python train.py --model="multi-label image tagger" --image_size=32 --arch="vgg" --kernel_size=3 --downsampling="stride" --optimizer="adamw" --epochs=141.2 --lr_schedule="wsd_sqrt" --final_lr_fraction=0.1 --warmup_steps=4000 --weight_decay=0.01
Rows from block 9 of a small multi-label image tagger, named by matrix and row number. Each number is 500 + 25 x the weight over its row's rms, rounded and kept within 0 to 999. All counts start at 0. Numbers have three digits each.
After each channel's rows are labels from the 100 images, of 14848, where the channel reaches its highest value: "responds to" is what is common among them. Only what is clearly more common there than usual is listed. The data: rendered landscapes of hills, water and sky.
# conv: 3x3 conv, stride 2 (model.blocks.9.conv.weight, 176x112x3x3, each kernel summed), inputs 0-55

conv.100:433501485505494504482485495472526492534470508487485492532464533471498517525488492494529537547480499518477471513468479484482486499521493491530522521457489485459505530472
responds to: fog

conv.117:504530536503522510508485518506497498495493506456511411525470516485478484479526500497479474512466468492494520468481515531491510498492503526467497507504471503511513515505
responds to: light: sunset; desert dunes; sun or moon in view

conv.138:512507470459537485472510471508538479532486522512517487461518488503487523495497510499503477456482529487505464481527512489456463485527505506530461508505479479490530492490
responds to: high relief; terraced slopes

conv.135:411507517517498493510503451530503458486492521488474507509486462515488516500538515475487479505522453454489483483509519474479448515478510500477474476455502466521507513517
responds to: water: dry; snowy peaks

conv.32:487475451524498473469489534517485492511466522492472498480503453506501491510481472495504439487501519489532523539488544490426502476490517502541512436521516519465499509500
responds to: clouds; fog; desert dunes

conv.115:502513485512478519477488502528493511506470504499484497470522512464570502463450509510460495473521492508481512505489454489512481475497473530520489526509468410490488481489
responds to: clouds; night

conv.38:494536484496510465517486513520458489469486504492434506457510504506475485449487513485491482505521534496502491511471528498514507500513512498522506481484511515476498460520
responds to: clouds; overcast; fog

conv.155:506506474475482473522470510471495478520491499485476511503510525483491469542507518490461548438488466522463467507502502487543525452510468505505547534518489474512482450501
responds to: red mesas

conv.121:503528554506479514425473558499512536507476514483512477516487455553468499474507530495478467534513485506518540411506516520491489524527510503456539518507483513501528502499
responds to: water; green hills

conv.58:496498485495522510449493514486462525475520492511472505477567510477452440484485501473503473492522518484502480495495506508502507524497494513493444525534509503481496484531
responds to: clouds

conv.105:467484524484525510494472508517479499503505481510457508481519492510469457447465499521464448504514540497464504496495500494471511494492488483499482532489544514500513516509
responds to: clouds

conv.56:380519529467481500492506469469513476494498536507498497522468500541513497490516527476466507522517517520515464529511511501519482522508491512510520494467500492443515481492
responds to: purple alien crags

conv.70:496503506502486513460520487506508526517508507478505465528498491499467487508486476479491476506508474498494529454483537563532466464490521493485489459471498504498546488531
responds to: overcast; purple alien crags

conv.152:473491531495496502527482471536518552521525481495497492485492504511533447492446481456454500515490506472532465498513453497525520505461486489442490499497480477542500551482
responds to: sun or moon in view; night

conv.75:506516499490537448506518490453464501513481538479491514501514531466518488495468497477505507518490487494516489501516552499447454469499470490536463506506508484528578482541
responds to: purple alien crags; desert dunes

conv.63:492500504506511504479513513519507484492515468529448514471478512469439508468505500507451472487499564487462495474470503502503504434501498499476515513509502509476490463481
responds to: clouds; night

conv.24:495464499482491514512500487501483488497507468541511507523498478434529470492420496474467467508518535491517517497457552522497506493517537512517527432495506503476506474479
responds to: terraced slopes

conv.68:502499516474506463501507531505434498516468498505504503462530519511486519477541525506468516508480497509521487467527475492506498513543476494502507467491476519486513450519
responds to: terraced slopes; sun or moon in view

conv.43:468490497495526496475482495444500448527498481512495527537500493517510539515514502534533456473525533523500510486505475490463505510508476505518509525471474543483518532490
responds to: high relief; terraced slopes

conv.30:478488514496481504474503515498527453513528503525506507515500500529492459506463477490499530521435516490525516516481473493525515404467497475431498518473459490529491495473
responds to: sun or moon in view; sunset

conv.169:520500471530516544524513494526480497481506485454520480514499526517466521529532441509520518453488484501518523455519472485470517493467493514494453511474490503495529555490
responds to: purple alien crags

conv.44:494483458524461518497516473526494489557526472487518448500507480503474537514540500539491505506522507484518497509483454502532479479549493480506494510516488512519514462522
responds to: high relief; green hills

conv.125:495506497497510532497517505498491511467490506496477455503495441514476483493478527489554496517515481478502540507499496544535503531542496488430505469489508485494499474506
responds to: desert dunes; sunset

conv.114:478496495504523546529534478471505506513517470493486493513515507426501491517489510506471478490469486482401515499521456503538503476508486489502484521492483487507478493453
responds to: dark volcanic rock; purple alien crags

conv.134:464540472485467516498507473462531489496524502518478526507516511479477505498500517494500523515474504533489509517438500457514510445505479488495442464506499472504454459470
responds to: fog

conv.137:470484513521463494478492510515510534560464534520478485495489507484512504443482482497461480477511548466462488493446496497502485498542508505541519523501528529496495527427
responds to: sun or moon in view; snowy peaks

conv.66:483487508514407530494507461499512509508484512501481491501494502463519517483498497517480503533532501483391506497480495488561477490540487488518474513479509500487429481414
responds to: snowy peaks; land: dark volcanic rock

conv.106:524504475509470503500497474460502501529489491483510493500495467496544534518485474572470491517493529497496474479520518470467487507505507503505568539467492524504497498511
responds to: clouds

conv.72:495512477474495529538492515504541520530488478469529465479478521490483452492514512477489506517511505467499516486475498498508522508489463512493517520474515490491499469492
responds to: night; sun or moon in view

conv.130:486508520496502522516493483470515504510521529525521512463491544526520515478513508475470539531499484487467512496491519490513487523494506466492537520480535534549495527503
responds to: snowy peaks; sun or moon in view

conv.71:476461480505512492500486520497508490515516517514507519514481458488425525493491506478493481492499498510497507493488488466493514516522508493510494478476506472513517440529
responds to: sun or moon in view

conv.104:482488517476478511527528556488478477495512501518496428508501460479497481474543495513489491522480464499499483479507475496509487505512462483472524533511517517474440459491
responds to: night; sun or moon in view; land: dark volcanic rock

conv.73:498513465496420513473503486499498473533496521476504485490530530503539514475497523503510530508513504512507495507461514492497472444497483474525503550525521491512479482513
responds to: snowy peaks; terraced slopes

conv.139:468504524516487481450467484514532495502453448513499473458494509475519495483489479478495458486530516490494451509487502486484505501488489476490487529516501445480494490532
responds to: terraced slopes

conv.171:485508491554521517472531509477479477523540514485512477485505494505488518511483508512459477432489511487492499485512492469487495481471450490477506490503464455492503509541
responds to: sunset

conv.69:469483507454495503514515509500508447491476439498525509496477504502495503483468506482515502505496453500525516493485467503520515500466491469456516475483469490485525455531
responds to: night; sun or moon in view

conv.150:441498475493481506497506496478493446515501512462494488514508469512515539506527508504495497498526521551503521484465527487479490499521478488520518526479503470500520525481
responds to: sunset; snowy peaks

conv.83:505501497511452515502492489509509499513504385522487484488498493520503513482506475498507465499491501499511435505461477496525482497508478487501488523492492494489481474515
responds to: dark volcanic rock; water: water; high relief

conv.122:494507492468440467505483497482545442514480390506545501500470502484535494478523489506493498525507503490494447514531516514508498491508511484485506489458484479472503484514
responds to: terraced slopes

conv.148:486531535500482478508513522534484473504521486472482508524521498480523497525517483497524547482503558471497465508476496518519485455517523499484499521486545483511525490487
responds to: sun or moon in view

conv.36:503458457523516469520471501513472449483532490472494495441543468527437455515491481539489480465461507523518471523517502503447503444481483517480471513531526535469511485493
responds to: water; desert dunes

conv.167:489503518485493510476497478510527473500547491497515538534493465498481473544501476469507489551481499487523494502499507484468481455492503490414452472497489500481484473480
responds to: night; dark volcanic rock

conv.21:465506476465499482483473499494519507517466482478487512492563486498525504449490507531481498509480430504501489520522454513504519481507489501512473480525496471483486480514
responds to: clouds; sun or moon in view

conv.74:500501497506453527441445527491499521549481535512502504495495513460443495477526500492468493506476496492511509487468512530522523485533504475514521534490525468503521468486
responds to: green hills; sun or moon in view; land: snowy peaks

conv.162:499491502451478415496459503498490502493505489497515526467513513493540496501511509488521547494507497536515434478480552497441545477490494507523503518498506487480486494550
responds to: terraced slopes; water

conv.143:478523526502459517501481539507490525463497495491497492523473448527468509473520526497511467506480482497513443451514532489500503554495483502430519467477483516474493525487
responds to: green hills

conv.88:479499493509506464522474492467505465494524500500477512523525517457475491507504501490477536505523531492437490479494510472465472460523456521511507518500528512524495491529
responds to: purple alien crags

conv.51:509511490467516501446514506493481509486486496481520450520488534490550529469494499535499528452517478534501516466522489533513466508509462499524498472505496522475507481539
responds to: high relief; terraced slopes

conv.60:413490547512501492477501467511521503495508513493483496473503484500509500467504491510503480484514516506481476500535507501486427489456456515485513468533508496476483524528
responds to: water: dry; snowy peaks

conv.168:488510483540493511471534518556471522476496535461471496470485529535504492491490506498495517477501538483511451525476521482498466488486460485545481514482511471514510484513
responds to: water; purple alien crags

conv.164:481473512462503490463512523477505516483540481492505486493472457534484517529505498518523465504519451480506480512520514449476449477469533484446484527502487520478511479507
responds to: terraced slopes

conv.157:500459501483490482464535505492439492496492441483503521494492472471516468508493486486457459497524503476527495500543546432504477490508526502540487512497493507529507481486
responds to: high relief; terraced slopes

conv.62:498489480490485531496527503503489536502518483505480508497481478511439509485491479499507460526516483426537474522516503492512513508533501501504464523455482456501506410510
responds to: night

conv.46:481485505467527458521523491458466485498496487495471468481518530492487519490529488509525528511528458514523446489527464523476448483501491468512499502498503504483545472519
responds to: high relief; red mesas; land: dark volcanic rock

conv.87:501551512477509473495505501458494487494514518451520523488559487440498469514525477466524501494489520517525526513506551481493505436446485515482482532467526484503520522512
responds to: purple alien crags

conv.64:490479499457481453495466505525533466469500508532487483479512526470497502503476496508523522522468505540515518471491478480439450532481469503477518499495470475499512499498
responds to: sun or moon in view; night

conv.1:502509505472471434511423528528486485460489486489540499505491458538497504468501522502509465516533463552545461472485517500440500531471473498471503496476470487466505497585
responds to: terraced slopes; water

conv.40:492470517516520478491491514484431523465530472502482512511503502480474512494460493523478501512475476501505507510490508466464449437514502493468449509478530469505533484508
responds to: water; purple alien crags

conv.2:481506523483514507501494524472502450512492459522575492470494509464491496525494508530488465469458471516508513488479468519495464450460468482454500518503498481497497532518
responds to: sun or moon in view; night

conv.76:505498502535434503512487494516485500504527455514505427500521513496521505486469455498471470474494514413504495436502452510495507480509503487489523517462485484481478487520
responds to: dark volcanic rock; sunset

conv.17:464461504470505498477488477499539461523523437483493495515461462487488540512514493516508461504475516524503508501526505457484508531500513497535496472542488522521505488515
responds to: fog; desert dunes

conv.29:509519519500513446490453511451498468505520524481477496480488503432482506501492503478511505504510469521472449516490512442456482501448519505478509484485492508496445518508
responds to: desert dunes

conv.131:526519499505531488495510527497492506478456538523483457490500443506518482515498516505495448505520481492529506526503515498397511506494519486502532499500487515523522489545
responds to: light: sunset; desert dunes; sun or moon in view

conv.19:515506502530455500480513487487510474538513504522446514490509499474486469480492481490490449525493546479490488488445515501488508489491466486487465521500475475453495452463
responds to: green hills

conv.103:438524512508498494495529441496525466506533518525489497505505484513491529525531492452528501516493501475530459517473546525502470473473503506476468479521531489490533493514
responds to: snowy peaks

conv.145:456484524522502480533470481480503514477519482461483487511499517510501532519478504464504487542503531484470506460500527505477466447501502504500494475475528480504488488533
responds to: red mesas

conv.142:513517481502472499451513477514486462514466490483496486498478473514520491488488508499510413499554497484516505536504556511478458471521527511494487504543518518484503495481
responds to: water; terraced slopes

conv.37:505479483501481527432511523496506506513506468512465508500476516478390477501539513468506500531484510453511481507485504520525479481504506505491478502473486474497511476474
responds to: green hills

conv.26:508494507461473483506428497503530459514455433494471528456509471519485478478540495516494509503477493506520502495477516515473510471516502486486508546527535515480503495493
responds to: terraced slopes; green hills

conv.113:495468491504512532468494481487538513509515497502507512482493490510462449521473471486458475512488502489458520475516500487500504518519519483529515481510545535481499516503
responds to: sun or moon in view; night

conv.23:485522488537486538514498514493522491525483515499481422530489536486546478462500512493480495465528521484461508480424477535518507466500487501506533497467474511527520522484
responds to: water; snowy peaks

conv.90:482536499479452511484500482513493445496537505482512491512535472538486504480445469468499493523512521482521520524447509436495479460491529481464462544503476513487466494492
responds to: snowy peaks

conv.35:471504499470479514539490533501504500483519480471478429487513484516519445457517500509485519503524494499505495474467485521506513500517458484482544532489516492520462508492
responds to: snowy peaks

conv.151:492482497553519530493502499522502504522465466511481456509483500515463488442532488518488486499459501468517507488510441527504487502516475512493496529513486468508548475493
responds to: green hills

conv.93:498488499543510536468539498525484506523472515499462498494512510515429485474495497507455489482485477456517504510503471506526487490504493506473459525501506466484561491485
responds to: green hills

conv.94:505488481517508524528483470483512488498541537524490508503495497464499512506484492517498503517521506447393522500527516532520482467544469513513494497482520485502491522441
responds to: red mesas

conv.8:503510470505493486453547524503486502497485524486524475476527500507508492507500476494467520480489495505509495514504506508495508439502530529495449499497501471456513432493
responds to: high relief; fog; purple alien crags

conv.50:496500489514509523511554484497487533530505445525532518499513510493507480494477504512525478508530537467531489508546495495528490501506480510522466551492499488496516469533
responds to: high relief; terraced slopes

conv.109:508500458538538505499530505475482496519532521515502504498512505453409477521477458516462526501459512490459532514560497498512530461513497477487486519512482500507533516467
responds to: purple alien crags

conv.128:493496485506495513537493494535511504475479505527448511444509474494516495521462502487522483490505484513504486507524519496503378504503464493498493491462513463491505495515
responds to: terraced slopes

conv.13:428483513506535510493474493480509558524478510468487507468480506516468506463510458499482466539531508497515502499508487507530494512519503493511484512523478500482528464498
responds to: green hills

conv.101:489482484542493465506457516511478478502505508492483479516523521524531485502486490525460496448465540501501494532529478471524556480463511482491515492496471455484505522497
responds to: sunset

conv.85:496486470494483459528505491497456413439490489464482528515522497462470469520516506505510522483442539521489521509492520460468496476473459497469508494497486505488486500492
responds to: fog; snowy peaks

conv.156:510509475496455435497395491460513458535461524530480511483511536490523499486519509502499512489484541503519439487514531501437481459497492476511505511504509502490512509497
responds to: high relief; terraced slopes

conv.120:481507461525524499515513506486493491474543515469474476523540551446491490445521531505494533519474501490454471519482520477540481461443457511540499497496528470510501499488
responds to: water; purple alien crags

conv.112:501470479525508427495497471530490475480466470510485473474461520506469521522485500500516488433476442534539513538511522473459497461458474481447502522494481463520524515524
responds to: sun or moon in view

conv.96:500495478524531459499506436516525498480529515499494494491524512500473517526512517485483520502424492480532478506546537511506482502512491492518460476507513489499528496523
responds to: red mesas

conv.153:499504469513418498449458523481527500491459540500513537499507486473500485448453478516463513520491504488506516462504521541532534503503478502479493487460452500492483504492
responds to: dark volcanic rock

conv.5:498524519495491432479495447542527505506511504455511490483522475521487516493488491457466471464474560474466497556511541487473521502462506505477505503481462514484499494470
responds to: sunset; red mesas

conv.147:496505531543508518520486502477489496539540501535496497495514531459523508488466506514468526519537552482390517447510475507512483503537464514532496532489516498515488511425
responds to: snowy peaks

conv.132:501475527428490483478479486477500459509480447483518502518521507465551505491500482503490504479516513496499458485525527499491495472496499486515508530480498493467488497506
responds to: terraced slopes; high relief

conv.84:481484503501550501523465506505472498452515487530488479441530466525427487509532485508517491483494503517496487498516503470423508442505467518478494521528534536519521531478
responds to: sunset; sun or moon in view; land: terraced slopes

conv.57:443510494519470477500515467501505470515529499490520491482486494511490518511522509543489523479524509499498458485488522503481436489524491513509510503496503488506485487504
responds to: high relief; red mesas

conv.41:508513446515513512491526508500494487514497489488503432489485490468514431489489479474522484490514479498511490470544503539536506482515507484474494549512501480502540464511
responds to: terraced slopes

conv.144:491497511463482449484448515485485502486482527477498496522488480490519495505490513502485535524463505476489449524460496519523482474492470488493502491501474456519485494535
responds to: sunset; sun or moon in view

conv.116:454499487447516418522504476509533506500477511480534501480545508490539455524469496507503504506501516489533461514535534532448517480524470493509469521463502482474549487502
responds to: terraced slopes; high relief

conv.136:461459501470517470501493533461479496481481502471482481513507509475529534497512493504484519515452484516514529456497488472508442516457458498520493477488520483501509510568
responds to: red mesas

conv.77:505473486459506509493476514487485518501480451451478427474535523519529494439497490520516498470513477500476510451457493534497509475522465472509514510481496514508484479486
responds to: overcast; red mesas

conv.31:497459551506465510490484504518518541520500492524503529450516493511485475454480482503498468508465492454467467482504501513476507471520482498497473547480476388516503476487
responds to: sun or moon in view; night